Weights of a small sound classifier: 94.4 epochs.
Rows from block 3, named by matrix and row number. Each number is 128 + 24 x the weight over its row's rms, rounded and kept within 0 to 255. All counts start at 0. Numbers have three digits each. After the name is the row's rms in percent of the matrix's.
# conv: pointwise conv (model.blocks.3.conv.weight, 256x256x1), inputs 0-255
conv.162 101:175127090133116156122103116122140156139129168102123144106119147106098175153160120152115145116131105078104098105144166134112126141078115112113131112135149142122115118162152104140126188101142116134159108143124118088128128164125075113174133136123123119147115109116130125140092107141106090155098098086145134113125138108139105127120114114141149133195141131132119200106136109123097160113141114110097171110101118142102133111121081110133136148137154142134163086141108120120145133118111111133125151150099109089124082104101136142103149085159115134109082141142150134147156107109115095142119214140100127106116141105127123147141130117130149141146184095139106132094154140144125113095132129131100134097129120128117099105184138101127114190146104194143078108082137140114154090132126124
conv.163 101:107092118146157097148164115164103120124137076091105133089131114122120136129145156067157115111153117117129166142150098128118114118150107142133136179126135109134123168096132127152118154150102129086131139158131142139130089144087101100150119108094124169091133122167133102149164137110113125105113154114098111172158139129110104125117140142107116129091142079143139169127125139108124129117076083126125108126123073176133095193129124121173150140139129112102130137095149114151107146111111109118125129144164097097145139137095134134130122159097139120140182134134109130143132102112163084145139170113114107138108151140104157089100122127123109086197133154140165094134121134134093118080149116126132145137101102145120112173133169116092143079104149155096101118090117101081153117119129113
conv.164 099:165117134130088150144155115087167108127116139140108105122125155148124148159105122143112128094098131144101136095105157116121114123128120139111090138147116121095126110123128095095131075083159143140140138095096140135155120115130099108138087112134142139128093119098134108146152173095038105127099141086130148096117148137134126129104130123118130121123080164132171105150111154141086154131155135122130153128081193112164078107111099113171083137101171147138144137116101133144121128113142099148114153149112114130136147097098119100158152120112081101084157109138155144165137115135171093163118143117168116139120128124087154107108124116109127112144151127144113111092092105133142123081157064112130153183102118125080118087129146162145121097153111096129147134145124122122122141149155114
conv.165 102:137142101125124156120120128150117141133144165120124161091134156090101109142099120120103132133110104155125136118114130100107085127133137144128110129157138090112083122105159101107160052125122136122105129133118083129148132148125148106099112121131134130122167116065097100112083125123170116115084146148120159110108145134144096125139127105101122118121116124133157091134139098161099158124149144114090077091122161102092124089142111127158160119132102134104117156103181141098116130148099122129105107136065144115137126113120125114148142084161085136097148133141116099145134228102101112112132146171135146109114113119083105184108152120111180162129117119118117135130130103134124120103159151119095163128113156115100095088144119140120152127063171133131125125126081136103118106115117107
conv.167 100:186124089130155114139126107101131108103104140150089142099089096138116141130137084133119137097134125128131095133166158137170145130100097130116116132163111167148126099121128149111100121129105102126116132144115093148141165094123126159163073115130085159138127135106144152130158113106064111094108127141165160116097121146106102154142139136131143118137130139148126126179153107099158117119128109141121109131101133129126143110128150134140126123132114110159165097117134154128115143156076089102138161141070136158175103123120128156121189120118097101180134111130117090131142102183089075097127157091125157134118145111093110129116092099122107120106137110130116123087116150150136145106112132124085108122150106093148122121077090119128123167119169092109171129117127139109132107182193124
conv.168 107:137146164133141151084123110181140124109114159108089142128082158102125102131142141155124141135120124056109116134122145171081124133156088158127132128141107143129145121119146138152099118143171138112102138111098146120165126142164125099136153104105084103130153121137173094166095075119155117146119196161137133118122116144130086125115117173158142159144123134088133124130092130140123102116127116131138089133121139113119134089113147150098101123148139127141136106130164121104132105151115133168102138113116165143120140125102139116104163111103120127129118197082183105143092110159125136114161126138111114111156116131121133128138107112133168094164131128139092090155080114088163170104143124113137086109133152144147146153079132143176125199142138159094114149137128142180101135137120132
conv.169 096:144104073156154137130127108138126116172107150140137131122091122141094138147143124133116144125115133121109116073127114138159113118136093087105093141161075090144124123142116140125120114097091125107076108144087125158103092100145176140131103121137139127136069109107085098151111154126107164142110095133121106126111145105130168099140121155146151100102110093191119139149095171103141128134110141163160103127116155165105139148104101105116115131112167097152073119120140169112143099144136115121134121142131104161094094110148066105082096127140167123119106146102103160132126158130077089108107099078154120135184128117146148128108125166119142118102143106117144119148093124097100091126097129153130086126156082107097108121137145116130153101156109158140149118127128137161121129149119124
conv.170 102:131128150099093130110119082125112092115096169110129126119119123085142104105095109114082109149134135104109099096122146130101131128139103162113142072130132123131121151127122152152134119164071128157088132088127142121124141123169158177114150118094132145157149097184131096127137070121118119115135124141098129136173156135118135152187173074126052113100116119129125117092126123082199106119125158104178121107135098141114130139147128126135103127136157117122140093123154165114155129133137139119142147108093156151075111112128110119129107080088139129157121119111121122165138139135157139134107149162119140134143120127106085083163137132092160142123131088119144119131149114100152127146122158128157078134159097131108154100116104106122130161136156160146092119134108121080152097115131146
conv.172 106:126142138119164145127122121135114112121138094150132137122147090123096157098133097090119155106137131093140141052095158140137124103135126174119138098119118125113156136100143136082110150080107150118122164117125133112111151137071153107128190143134159112128135104137127158128134131127139091076144103166120200112141133064143114057117124116136102143115136133098147153121141141150156152129116089150129155089109099130098131096150139115120100136133114144168088107140153155109081122191092137136130101111149154125181097144109129104131128135144121103118176181106140087145106131151166144135139115127102146141105169110124138100102133149120126154116165145129109164128110122111144159135164142156089120143106158117095163130139101130127146136155117150141095140109110131154127113099175101
conv.173 100:145092133145093152138116081175156162086150100167134135132150131067105129101132108162101121085144113136144136102137120123146087128106165139097110071142124142125109117133112107137106112145120102132117080109108122103139117136093128140142141131130100137148136109108096094150128158117133127130112130136148114155115146079115133149113136096168106102132134087166102155105139156138163120092125106147136128102123120126118137122120089165171166134126126154125114131108139129154131143118077109134159168110147126183097135091117175143103152155113134155150118173138144114153100107131111122104150166088176145153107168140134170160117161150117208142141109141136122130076086090134127109110132139126082104146108117109149151115115148187101106125085146124137144080130116147162158137145130118
conv.174 099:135119154137163110129142111151111133149092115166130121093177120154125101103133144119132108144184100124104122097160097116112105106210170133153102131139105149090045114126107129121121096119141121177114099121130139131095150143111128073119091137091134170147161075130111133127149159139100091102101106120119123121113136162081075129137140135133149127131124128111109131098098134143127100123158089118122114113109150115122112115111105104142130116109127145117110161158157147091147109121127130141102160133111130137113155113141126122160121148081102120134122150107142089115127095145129103133106114115123108129158177163157120127155150161114099136175100122130131157125131154073091081125119104099117084159110161134080104105118137120139159111160109094104111179135118117112157099098093112
conv.175 104:149162103116147142128131144101187151104119131091107136106092045131124101138133108124131150148080119110135108128140101175140146135143115137097118135163096129135125114131174123128182180101075177109098141143126135201139098158163094148120093113159093120125115108142161149141137125120114163135109130135128125134132112113132158132119103122117164117160105107157155118131175128135157147124141137117107124136129145165092120123119131145078125131087119125084113096122119136091182120141185125165126094120114126110154111106140137124135091139132138124179134102132162105140100099085111094094108117115127100156127117106120118134098108093137120106133138153168148119129140173137101136090149127119072106145115116156112120136085155141121164098134136110131191128104131118106102153119138084
conv.176 100:102136103122130130124120130135100097135091157123113134104102109153184126089144163147163134077095109124152115074120120156146153105115118136119197111107113150143118147159097107100097153131164151120122103115096133168142102130131131139153082073164121107148158153172112140085154160124142099130121083125126136140136131096131134104133091127117137163151121116152164114125115092185132069134104108156115172114121068127134100115147119116115122137103117157123101137092116110149070093138089150098152155113123131126128141127108146115107124104118153152094138083105122107126112114093144118139109116145103118067109163165115130174127149123150112148188122092108151162102102142150148134140107107119140153091158149140141135102123126139156128135154087118152118117116173092111125123120117118
conv.177 100:159096105110103098088138091117115168122123147163169139107105132129159159105080120179126092124125127130107109116116122151140133131124135073090123184102157145146143122070133113131136137093151133120129172095118149128109133135142123089150159098133137120177116130168139166168148110133130118099114154108183091134111121110150182142157164140093164111092118130157113149153129181082116160132116112110105117149106115128127125122131108147134090145102085123126119109120168107141146104144125140135120067133135134132116135137117128127145151124079131121128139113104148118115133163143115180164129130114155102133142137126137141096122106128087144148112124134164150080138102094091164124137154122108114115142098104137170109100134142174097112096146088086131125121089091168137132195130140143
conv.178 102:123124104148151115169122089094145124130116123127122125145086099127165145101094150146128138096163086126146110145122123153116110123125102126153096160126087087110124103149128124103104122092101127077130115081116152130127126133154123126161142124132133163213099181119120092117113172115073096129200121141099146111084097108124092128126108126129141116168172170126125107142144113142140139142081110124146122146183119132159139153168132075132115082096164137128138150124130097095089180136117146116124141142149124138151134098150128118115128076137161118166116099111162095116124067132135095117128123127128142148153129116117122146141094123184158118133122137120154112113158119143153146173132078147130144140094157153160117112106148156150116132143136144144152111123115115107120108117159152
conv.180 093:140154081139113126124125101184129144094147173149155131121126135110143122153115153139149091086148131112099122128109122099106129147109099100122132132140151132147123102145089165109117121128136133130160098112128137147143136111118162143087133130120111104121087104112121152154132133127155151105079091133103122136093092070149080117085123096123178178149177137114124138144124116120103153104120109122160116134110166133126116148097128118160064156112159139127090119138133123102143127148143147164063149137132151104121138149115117129097103109127084111147139152138122106132171130128086113159102157132198125148139129135126151149093126098106139135127132160121129116131105154180179070104097111087123115106076124104110126161143088120086130086168116120088133137127155120155132105120150162
conv.181 098:103128119080167161143163118169127132142124084120105176113134136181144158145160116163122105140104182140122123122155131162125186107147164142115133158126131136129151108099101157141112165140134124126148115072149136139130143080143117099112087087119114093104134159098130176153092132182124106167090123170110161161110145109099111155093129129123137107116115101120123135144111107113159056121116102125145127140145114139152125166107124111095122100133103127138153123115129137105138139164094153101151126127139094163138134153156108132086127136116132107130138103133129080103136110120104130144101094133098129167163162092143095138159117106096097109105134104129148129115115112091139126120130131126115117108153138140102113092200130143145072173142161122099137135065135130140131141152122121
conv.183 100:102095151109135157153109161105132081136107090165116138087107105134109106137156116111143106130109152108117128123159151102080058116123093128096131162094113108107071158110146098118152146130139119102112122150134143145132174128145119092129139111140117204096101093104166155146112119137174139142106133139117115114119152121104134115133149122132131134113088127123158127128144096138099127117115137104100123130133138115143191081101140159115165133116135122102174175109115150090123103135157149114117103115131135100142156164143131125115123109130103138156144132174156092139115055160110163131143144112133124140165122151112104121124129129127114156081101104129089127078139074156155111115136123143168132153122145138098090141105135158129135156165184117107117138122129122065161129135142141
conv.184 095:128125121138181131134073146138127129147148126173133126141078165137115136164156093118133149135160153096132096166127092128110124095158123115135105143152117141123139091167083095109174132130112133116145102157090138145114120120110132120099127105169153127141105168102132123098124105101126192120109121093104099107102056135151106127137139120130148119132148065166112156137120115150140140142173124160094132089110120129108146113136109139091107135114124164140139161148107125163074129144133124122122146169117106150143202128122095124111116153087116121161131102086130144123140104131102148096132104151142121110117090099119135076108105134116112145060106123128091127120123138152141093143098149119109109118139089095084118140125184164113124118117096140110156115121152123165133158124096105
conv.185 098:139126104139120094138065131098091175120168129142119129132116098144164141148086166098131117122113087132119115116163131176109150098117152114131113138146127105122132118132122138134127128126164099121113117124146158071136123094121122124144115109130121098149083097141095152117158154148183130127124111147093119144131141130112115099119135096143142129141140125172114174101081158157104101084103134164134123149130101140114156120098098139125154114119105131152130099063165128113104140139081152141107148175119153136148113095099120088136100102137144112126133159095164124091120079155117137111147125100127100114094104144187154096133113153063105093153135148112126151142112123152134109118133149149119085151079093119104142080077148138117152133114122168146143072148107129150122121114155118
conv.186 102:093085151127131175118125211159123104162166148165123101159132114120117134155109092102158115125152109121111140138114159091116101152097152131143120125124158127127151127107104127099130148111101131106120150115150185117127156152123103080091127088126107093091107136173122109126135107142134132156132133144182118151143148123196142104117118135135138119143136122145098114138090134120174130117151103091129102121131120116135142094071124141109154113112134167126118123099136127088136111109113116146165098110122106171115165097185112102117124127121130126141135161121124181122132152123160161078145098086175135160092138101136128115105119093120215085143120156103138116107103114103138121098137139152138164130151136096100150138127155075128113084105127125137121125119095136135138120113140115
conv.188 090:145126075107127130111138126077147144140143174144125114133132122093109109145120137139113101127120162140120118107136121106117114136117144102106112141139087091131129126110069125130144124122179105132156105073130139144106157165103090146119123119141170097118114077089142099143131144099144085118103112136086131130128168131174088101133108147091157073193161143099133125152141116134128112115106112143148143131130145080119087129120103111148111126124156121088130081146180090114118103124139103122105104157127072116114124126129097152109121138111105119183134196118109121133123105145141097135130109147134115119136124091117121109130175111130120143098066089158078110123148105099130125138150102089139158147098145102148090103184125138124079125152130147125153119137139178100126116131122131
conv.190 100:162099114138129114164122083104113152113146164103098113172099109115144158138111117125116139109130110126156084134107152135134111139101096109140140122113103113174120142136109142107119149121127141144180118097106145108124094121154118165126147184139098128111172145116156118102123143145172126120135135125117120106113131070096131138111115136100161165142176096084151139115109123144095140141107136165110121137147153140133126142100100138106077127131166113136115130100174147108103122120099148137100112133100088158105094135088186119146143085104155130118108148155113118136109162128145076152171128189143111102108181098137107097137138115109126147105155140129148137105120125084086129103105088133184155142149100123099131136136115093104109089127118120105081087110083106106114114085138159
conv.191 093:099141102170132106085119069161131112143134120142106102142128137114110154164140131124108101122121147153145129145124093134084111101094126125150131141132096132110108092121109115112119078094107143122113164088098137107105095159082111160118118107126092109093111153087128128121133127150117144094129078139107075116137173126147098111130136154145111108114070109103129151128094140110144118102153149127100125128161145099107152119094102115144145109115164140149071126128107134143135108098120152089130136127121156134139088106116102128106102099142143128179069169139095122138136157143114141090141106126129120079077108143134113110093144129130107091093094099095118136106120150074140128128072161107142115194130104085142125116108120125126122152085128116146136117144060119111117100127130122
conv.192 101:112149143177127149132095128109121100118130142099145145156177155122123103073120148124123149165135127117126159148153133126177133093135171121108094113082118130144153139088142111187121105114118115111088096084123140133097128165129116088101126142103128181156128116116103116150083112137103111109182124131125131141113114095115134100148124107136123115154118114119147118106110149089083099112094104174120100125099107114126146096138132111121153113120121143155131156137144158177150191147132159176095153138169109135102097149117114133143122150105113117108182158108091108147161126094146149096126117182115141116127119088126075090118146123126138162110083127150115136103134150118128145113169134143099169145109144127088115117114142154131126116193115139180105106117119110108136106091134147
conv.193 093:122117098126162138163140111153116076140096131117136088129101104138196124125101146148132120118131108087134096128108119121142138126126133130132131142117122132142122118164103194111119110128151140090103089109106142168100120102123143175141099102132099120103069154072141109121083133153103134101085111116081149139130106132120110084107129134133117111133161112090111124132131150119093092093100116084143103160131117135121156093118089169101150097122110122136108138109085113120113093126122203107098153110120150113120103094107089178150137111128165112133098118130139102117144117131098098129107132157107160118122110101144155107155126127132138132132129134102156182090078107129126116165111143167112086095092111146121134143147098137106117130182131086111091123125118121124107109070130127
conv.194 100:176121100120117094147155130129168136098147113111119074175121141091134154104142130117128129137132183129166126093137109114107136164127136125130134082069103098104106091095094093138135144141082113077128150099123106115140146119107130124109113114148130092099076178100088165159124157137139136124120119112154132134139157123101171125130130090101145193068098141121124143135123106120101157148119105130125109123111109080135110125146119154151141138102114149116129121124154090112127148119132108119136125083126108140122137140096171114092138125100122152141155100155114161171117139121111146150090137102103100113134144132130155122097119152151129125162152193140112143164118114156132130141111133109165083111128089119141123157127119088091160112122082157120110164173158169129155118114085136
conv.195 101:138132146117152135144113139153112090142111118163111171137137125095146091153146100144131128161146134118151139158143190078154122103099150133165143141084150144130136173102134125149137134102093097140090131144089145135106100149092137093127133138098076109131122157109175111166121086124123135190097125130094131136126123131135136137111132154129144130161161124117132120111112133129130142104118091140153113179158112112130124105133150151108113184083122127143152108137118174120120098100149150157130135135118103110196129110113147092145144102120107135112179120127129133094139093141126145119150160179116104168133133144131136110133148106151133130117154122177111162111099123129158180067136143167154094102131099132139098123125133171100140132120168109110129129082119151132159135135096049
conv.196 109:115150105132166132110141175144139088154138145115135123105163100074120106165141128109109132078123129098107115122144137123164137160118127110108127136173076130098081107118130110104116126157165105115134149143148108123091095156148152120131085116111091138133153115116108086120137138071120115170147139135147103167132152202148164153081098123096133115120125092120123089119117180124135193125141113151119096115121160125110101126108130108143141136164102145096100089114150124118145127130154117124148145171096128120155174118118116138118088161099053143103137126131120150117131111133131165129124146135145148143121137113155126095123140085152120134128150136110179126115106104128147123117105115147118148112119151141098146128100150093106142122094091122135096114154115173108109113073121197
conv.197 101:074099066154153134120099107085100114086149131136153141168154085138125094172132127106100131137102149105151138161140118121132138113122117147134132155128113134136107137098129123106117106117129124114139126090115111154138128109134133125093129139132109118070120109086157134103118099103110104135140138148098114120138127100114167122094081092130133116132161116098139124125080126065115058106108120112096139098112140161083123100150111071133160126117160069110100147109125114148095161072134159103123108148092067092124187084123113108136162122148111136127156126147094147136116099118131119115150169119125110131132128147139142136168137110131157148093128113122123141119136103110123139057099125111144139122171148141101059117112110170129125122155124119151141099123112128111121131127153106
conv.198 097:094138176073117162137159138107157148139095135171094120126115108128114121115118149096098099154123168128134101134165167142119077146117101106112130123134147123109131107093156110154139138133145111165143178137098147124125112144151109168128141134095078117109113206126127130111109092098111102103144109107128122129142113146089110190150140097111119141140164142141146101126118122098095150114124140135133114133117203125124151116121109124132105115129122124128117096133105108145111144114103083156093142124132139138100089140150141075108111154089137126136096094115132132147114139108160127150141154103087092146120185126177117120156071092078141114117086141119121141170131132073113133097145121131092191091099129155104122148118106136119137120106132119159157123124117128149176124135116120
conv.199 096:127131155179137086114119103127131128118152170103149138140150126138125123121130127113079149062131178113140132109165123131113094129160142123107090144171132121135134101121148151147105094111130127168117145110127134148097154128154093106165151160162106113124112119120111163109128098113146144081153132067104121163107129128059166141137123122104122096147147063118126137154127141084105122111107123136124097113109113103150096152151119105117203150148124098137110146084122111131127158132128133107095085158137163168114149103091117150126086114111102085102142148096147158102154153117138131087109117141110122116146143111156097107123103119112074118115119135187120132139120119122111126133147126121127119124111109135101094133106140140059138103092144112095176168127112110150133163124124164
conv.200 095:074092122098105111114094103132153164120112129092111104125157084169109167108088101134142120133145094163107177140123099176109129132119117108133120136116115102151142136111124098115137133114118102110152080127109111102151131120106085136124078065134116151127115126138149126159159147141112139083137126107144113108092100142170103112091127164111141128145150124101149086133126167082143133130142145080139128121172103107119107107116157139132120128113152117133151130143140129086117149152069102156137129122130119115145083113118152142094083090137166138136176143091110104126103098185118122117120145149129071174138145152146134108111183152112126134121110110101126157120119113160127160118142103103112141168121078128107130101115118129127139080142094168165107098120085104141099134112126116
conv.202 098:143121158127116145110059127150078128103139133085121094128127123150099133142105128124157096086133104159185149138171158141114127142123104113105142118136124125124140123126141073105136074147109135158156143171131129102109107143133072123122179135148152147108117125107119112142129156140113135144139173096108109152163144138124116110148138141139060136134102080101177150146152159153106077170120172158152131114131104118168160153120078115119117113136120121140119133127110084126169137109111105130130141112153108137132105139191120156146151188139140146101132108137141125094162136134157184113131124139102165111103124135149146182136119148107154128088183107136156128108101137126113130131139111132160130154126138133099119163108172101117115090154151110166132113131127134159099130156127161
conv.203 103:131134109091128144102140150139123135124099174124095111094116169102091122092107110141141169133130139168128095075106181138132128147124102120153104121113138115129151173120165138133139087111125125097144113151175141103116098101117174129108100122114122165100085114139088126144145115142206092156122125124141175115141146122167131140106120112134151134138135176153070155168108106102135129105109155161127113100134159115108106082106116160111167109143120146166131139144145110164117120122131112158125107078108131127125093125115122110123141172136139131146129119156106141167153118120117112146166109180115149098119119140132143170154152129103111065108114120132082141114095109107109148141067143105154102055143141134142124144131120134116134121147121169167105103138124141119151155157133110
conv.204 102:129097098077142144149111078122113143144156097151087134145115151147121097148102115113093136129160063111116140089117121150118165119146079130105136115117078145099140149147131095127130125147116114091083102181112125126135143142131133153108132126116141134122132167096178104133118085141147156112115124125144123176118099139120121120135096127111109097132151127110134148164180085092154115104128092141113139147136121148154137175137113190115132141101126082134105106142128127156117092122084161122135109148127116155121142158139135124130111137168144127112143166153104154125106103122142165096171128137116135119156129166117130143106125124079165110128119148122111135092158135110142128125106144135160092150127125128103213133064099156127168121118200132142179126148111151114097126114112131
conv.206 102:156102116128114132121104131137128149120122104148152040081071168156116111160139139117092136089146135111157103117072136192121138133113117118117139115113149122140096143153141094084142139172093146157129115093128119086161154126143125098078113123166120116134126115164145096115145133127121119120139153118136157169192112118144130142150108105116125104117156126192084173133125086163093150117150124148121155164109138140118140204099198107141174136133107158127107104105138117098131128124094154136103130105119134142102095124148137106160101155186126125102129112105149120131164132152156122152105137143142112145107114119099131125174141167126138103132137120148116111132145121140117107124124157124135142126123156095124144149150091158159103150131145140132132123112113109132162111123163163
conv.207 102:142139129129134153155128135173119123107081132126096107155118144088115098141056119132150134118164127150106117106123185129154159115144116151090087119163125111101115150157090127164116147150098103110083139110112146092109164123130147122149111122129122106154104144125131096114147173139105128118134127086097143108097132129115107140098104118155116153056131161129117093102122148149112143121142103101100133098104141130134127078103105145112180131133143147106078103103158118124130090098123159108147100158141113135140134143134142124129157091114145128091101179132133092155097135107126092177110125141093089109106135139139171141102116123139078091160151100125097119108109176162152138082116123118133191116184132113108095150161130110145132137080146120145111123144130119105118142135148138
conv.208 099:138120122129123162112157083128143125107120129164084102105124144137116118147113186138144128101153159099119102096121111134086143126129138138116109096074103083130129143112143091127113129121118104123144161116113113107119187124111122132131099113121112126142121190113146129139100080160150125142128106079127100100153128162150138185100134142169152138141098112114103105148128175124130131136136172134128118115099115125142148146146163154089092100132123130109141100094146147098136111148138113109122157100130105138099122115178115151126134148062188106157129168126121080158162127120114137109131120119099151140092146102115120098131173125118105125129152131096115123131148093116113165155099109131149165124162094122114100110115141085128093171075139093140114090154155098074116157110078117
conv.209 103:127121116117106213119104139110144144150113138103148113092160132118149112121136106166086128136129083120133141111138153125150159068150121127112108111151133147134175170153146118166162161163152165159100147146125107070122128109153113104161110116117151115161106135148104116148126092116165105125121125158114124158094155150157186158104113166137129111103109118132065124124091147125149133170099115091115141130111163145143133099119165117147163128109103163090090136118104133128163167138121119140141120114154138153148140105131134137140144126147144139145140147175112111149119134146143109114123117129140128101129141091136176147135130107154137061162123142103115113146172144114126138144069192117147136114107122134119157143187121146110131140105128098076104140130119123116180150126130085
conv.210 097:130107099097063123125154130165103144137141101119141141120098136134118072126154100123135115114150094127129125122087122117099145153162118111136132116202122098151068127114110131126172120111097123081107137087131121126113160107153115095087141127148118129157146107144122149146106103099125114140141119102119191094106133165132098100100136127123160090109128164130146123131078140117114083117156132161140134156119112160123093130094115125163135134093109085121118126131111174149120086171142122158109117158132145145164116140090111148093166120128092127114089127147131086134115091105130136136148115094133148130108094104124135193115120106124113127129124145094184151139072142137113093132146173126141152155097140153117098168145128133116106125099163133101141148103173105156104121147132097
conv.211 097:149158167163132103106110189108079142073109162113127124123091136095137107146135121154115122126138090144115154156155142117086103121098129112100059168121078103165154138129094165167130118147144133095123076120160128138125154083169112122144121144131133132095112109122140128165148126165070138118129129170084150131122140125100148134089124132090106056144122114150115161159123120132126116125139148126117108127128134113127163141135088164087124139136122134154117108105123141102123108139136102096132142154075135085117093100133130154098149148144111136122073103121125165108162121110145159164149122123102120122134189095132114143115120103107132122158103128138126151163118126168149120133085129156121175115132122142145138151139117109115110110131117089135146108120179123155150124174153156
conv.212 099:154129139159111123104102137099064104146146066164107153135092131102102142149139098103100117142152146136142059100131164146148120120140093093139095119137117119130109125146081112137121138119120134130124124103127161105132113093113107121159139128115133125139120099105103116106134136127081135109151168114123100189105103100106102106153097129120131129142193108127179127152144115135172122142143128099121153091152179122116131163129136156114115093118072136114105111152120118089142154145085105135109146157109163149125101135113157116151140134094141157120091114107136145158130125139130139168174143143137148125129103141114142130131119151139131132132092140162093189110189179149093144110171093116140138118104137165109120108124099126108105171110142179113141129094171158101120118117156143
conv.213 098:104094117126088083126134129114139204133123148176086140147141053131155118105135109132131057133144143114118118124150090149134127080109159095148140100174133148124092116092175134095142121160190174134101128102131133122138102145134140117144133085106121131134152139126148150090109129158105107100092142116130134122103111141135153146112164158119137169122151127114136151089102145158139140159141127127116102127119111114157099109127107112091140086112084091095127136167095123131162111125096133163139172146090111098136120126091148136144151127126113135173103105106128107130129131151152120142145071143145129145117117119118098114127099130128112138136092140154153103145138098151178158128129104141136133123117142136133141083154143123109122093132116130090088087095169107138058118128139119
conv.214 100:163135159155102099143119175124110125137091125104153152109094118113132145093180091125183148191099105119111144172153117123126074149113146130082078187126165181163133101114107125139115161103095133118173124161159125154153088136096081091118098106073120121119139129149093139135108090163123108139115129107124128152161115141118134142138160134100163158122132145126130112140175136131135114143137147121165092158121087151163128094134104099151128155155126128096086149143101153172083194147119138156119099155146099135143150111164105116124107130110137117125121179142147158148102156088117112116133115114122109126143128098142114133137159143132110150111143103144119143141104145119119121094128157101137101150145117130154108143129121082120159150137167098147102128120125117097131142137129125
conv.215 103:141103143162090145140124151108099122104148137112162117145115088118124108098109154129144121126176126137099115130148081159121162147131123080160127160146110144118121084085103100110176084112122136159107123114132191106133158153105088160092106145106120104113141144133130137147196103137106133123128144069110147098100119087176116145132130134154112128101144104113135141107147124145133159150150124153153152165154100133150122136155139118096201107123160097099132139106093113154083122096105145121119095124095155201090159136143098130113143113123102143059154150145136142113108154119132135131155143118156104093141186114116111101135127131121111147122120119094147109152139135132111138125147123115164109082122106094119152151082134133104108121143145136143121132131103148137113080123121156
conv.216 101:132144139151109162092131120156130150145112128128148130124120159148149159127124155175085145168130126127124115137137122131101090137140135157131161113159177135164121126144115201115158092149135136143139117113079096123131107119107095089117135107168109117088116165116131115127112137123092132137102119188121078115108104132124105115116127105122089126101111128146177108138158111159157114117147112141119113093114134112131148144126116127154154124151134115101128095101137130089128073115086156118098125111132119100114157121060172104163110129179170103122126137147120117098153113118089145121073172091101122114163120144143107120098120145120107106106094119129148116108099131106097137073115137109180173153130113100144139140107157107111128104202149130127130196130147121143118124101134123
conv.217 099:138140148108132071090097142102124123159132099131168121109102122141102155120105160110153119148163144136120118123114128178160115142108091102175113141137116129151109157110157136162147179154160117095116139102171107129119148127115165125118110133142129160136090146107097160162139141091132161095101129110072133131127086160155110150152125105146168134124089162122140071157131142138121106145109117131179135138136141125149088129110126166152126120117125126136131149181120169136114193122126154113140148155124097113137154131075116117156116122120065133132138168121151135139116123123127090179077094121078149144130099145115124102114147132111104103135109174131149136150093156155154083121147137105136148115125133095121072137116155093120123074103151134113146103114123154156128096132109153
conv.219 093:105089128092131155120132112148104124129168126112114144107112098116112091122096152127144133109114164104086112109140109138145143121132112132124083143120110083112094137123137165104126154117144105168168084146124117108120123109134118170103100078131143112124137115153125076124129110155137118126137082126104097128066123121144076155106141120114127085121123112102143075145144100100088133114099120151169100127128095085132163142103129081130129129088117104131124111140136094149108142126149157129082100107147105115169165105126138133147117108118057086112094107128129159146154117150120109075145091126142155119100088099131109101098119098144127107128147141136139134125145145141089136173111064100118147146107152148092116169110146141124105108129100134154137148110178066126126114131159165
conv.220 097:157146180132127125090135157149130143126134084133135098132135123157124112120121095104073102075114153147154086107112133116084142134168109118102111087126134127128128137150111159144133141116114115104131102136109132116111121111103121128156125120104087192103150108104127130142135129114107120112066135124116136131128111122112118139120102102126132125149175135099112151125128134142120119153116095118140107136119137202087135124139136165110124114131107126167140110127166187133140112124140126146122163101138152101110145141140105111160153178124134186118124137108136148091156138148101110153115137170159119146136098088115139096140118090152139128160132148114115229162157107102155130087138126127136176113138101127089160151140131154109096110138115177114114124107099151118193128183169112
conv.221 096:126136124107134138112091153116134174102144145098104134130129144114114091100086146100133134070139121113125077093092084118103145116095096091093151122125144151128115124136148102090126111142143126157101127103132154113154103133110092133121150167107149135101155128100096129151126073161116086134125139106156106108129122092139147158118108123132112135121114165125127057062116164147106161167125115111080165114138087096155113135150128120135151124148118099092127134141087160149135115114130126119128116118112068126071201098168125119115096146107105145157161181133111109136152173108123148132151134113143133128142099105129107122137162171074089145114138130127148114155157119121150118099127127118138104145096130106106102119106119087117104109106110095105093104134146098145126117126155132
conv.222 089:163092116129128165113119115126103120148117126097120117120142126153157115143093128109148124105136122107086103124158123100117135142148123123157189155128108122136149131129102104122121089151128141137148118084148111138112134120102119129110101131135167093116107126053133142092155133125152117126170141105077145088116098098081096111109099151154150078140168123164107136114138168086115117083097130090147068122106095116112137183085124130113129128087159179115129100156130109109126147129137119111098135146117157140101123119123129138120090125195108126146167115101102127117111110150128078179088104184124128122104112115144148138128104107110139112159100100086159092084133121136120098090118142127081117119096139124103104100108103150142129137146149114123088139122119125100127126112177113
conv.223 098:127102141127110129120136119143144121085088114117112073172149121110151159104114141122144111119131109106106157186115143127096110105104131133154126117106151134139111101131116160090171132122139144102147098133135081093119084126127118154150138122103096128130117126133120118128140112158174101096094121087136145173159141110149148115077133081133128159126085107148096139120112139109146109116139080185153108167166176169125130103119132118125115153104169126109163087110111129076130141160154119149125118090119104088094083174161125131145103140155120148123111110201154136135145098120114104112141120141093135148150128146162102153126133092134082130163142147119100126133143137131125147093081167186128092104126105128104124138080126106155136117092113116118141143092115155121109132132155106
conv.225 095:122136151134088130111133140124119104094123108127090089137127126137081121146132109112148121094110173095098158135137183108078180135142132134132157155143098153134125169124145140143128133126125156111112168103117141096103104063134112143125119091141088161112118121117168121077127129102094126143173120140125135104102083194157129141133138160108120092176164119120135122127087128133138113147184120113141128115156166153100125171075126077101112122144083111109144145112074150123183135150158135181147134110134115115110128131128156147131098121092107111122131126123105110153119128140091162108137114116120107105143130177118082127104104117117128105154127136088105150114147107121149162112150153152182111140132113166119126153154136153141139156114129123073146102091120120150150115128157133
conv.226 102:122118155092201097170169116143162147162136134114140117139093127058093128158157102141137122147159149126127089091149107099128104120122115114124124175110135133089121089124123101117152128084156119139095102135124122117115128095147060114121155111116113111107141102123166151111136133146147148124136141169106133117119154114120167142137154139166130156192110148118132133111143155140140098142173140086127129153113129129115097094155131119125139137131129149197134113151142140150123133144145128091119130133114120122097154128120109138100138160097154143123155122173119127122103135113149125140117122144148130124163131149102106069124090127084129132170119150094119070128155111124081094094129109124170116107066123102172103118126156124107088130163138084107126120133129108122158153093162168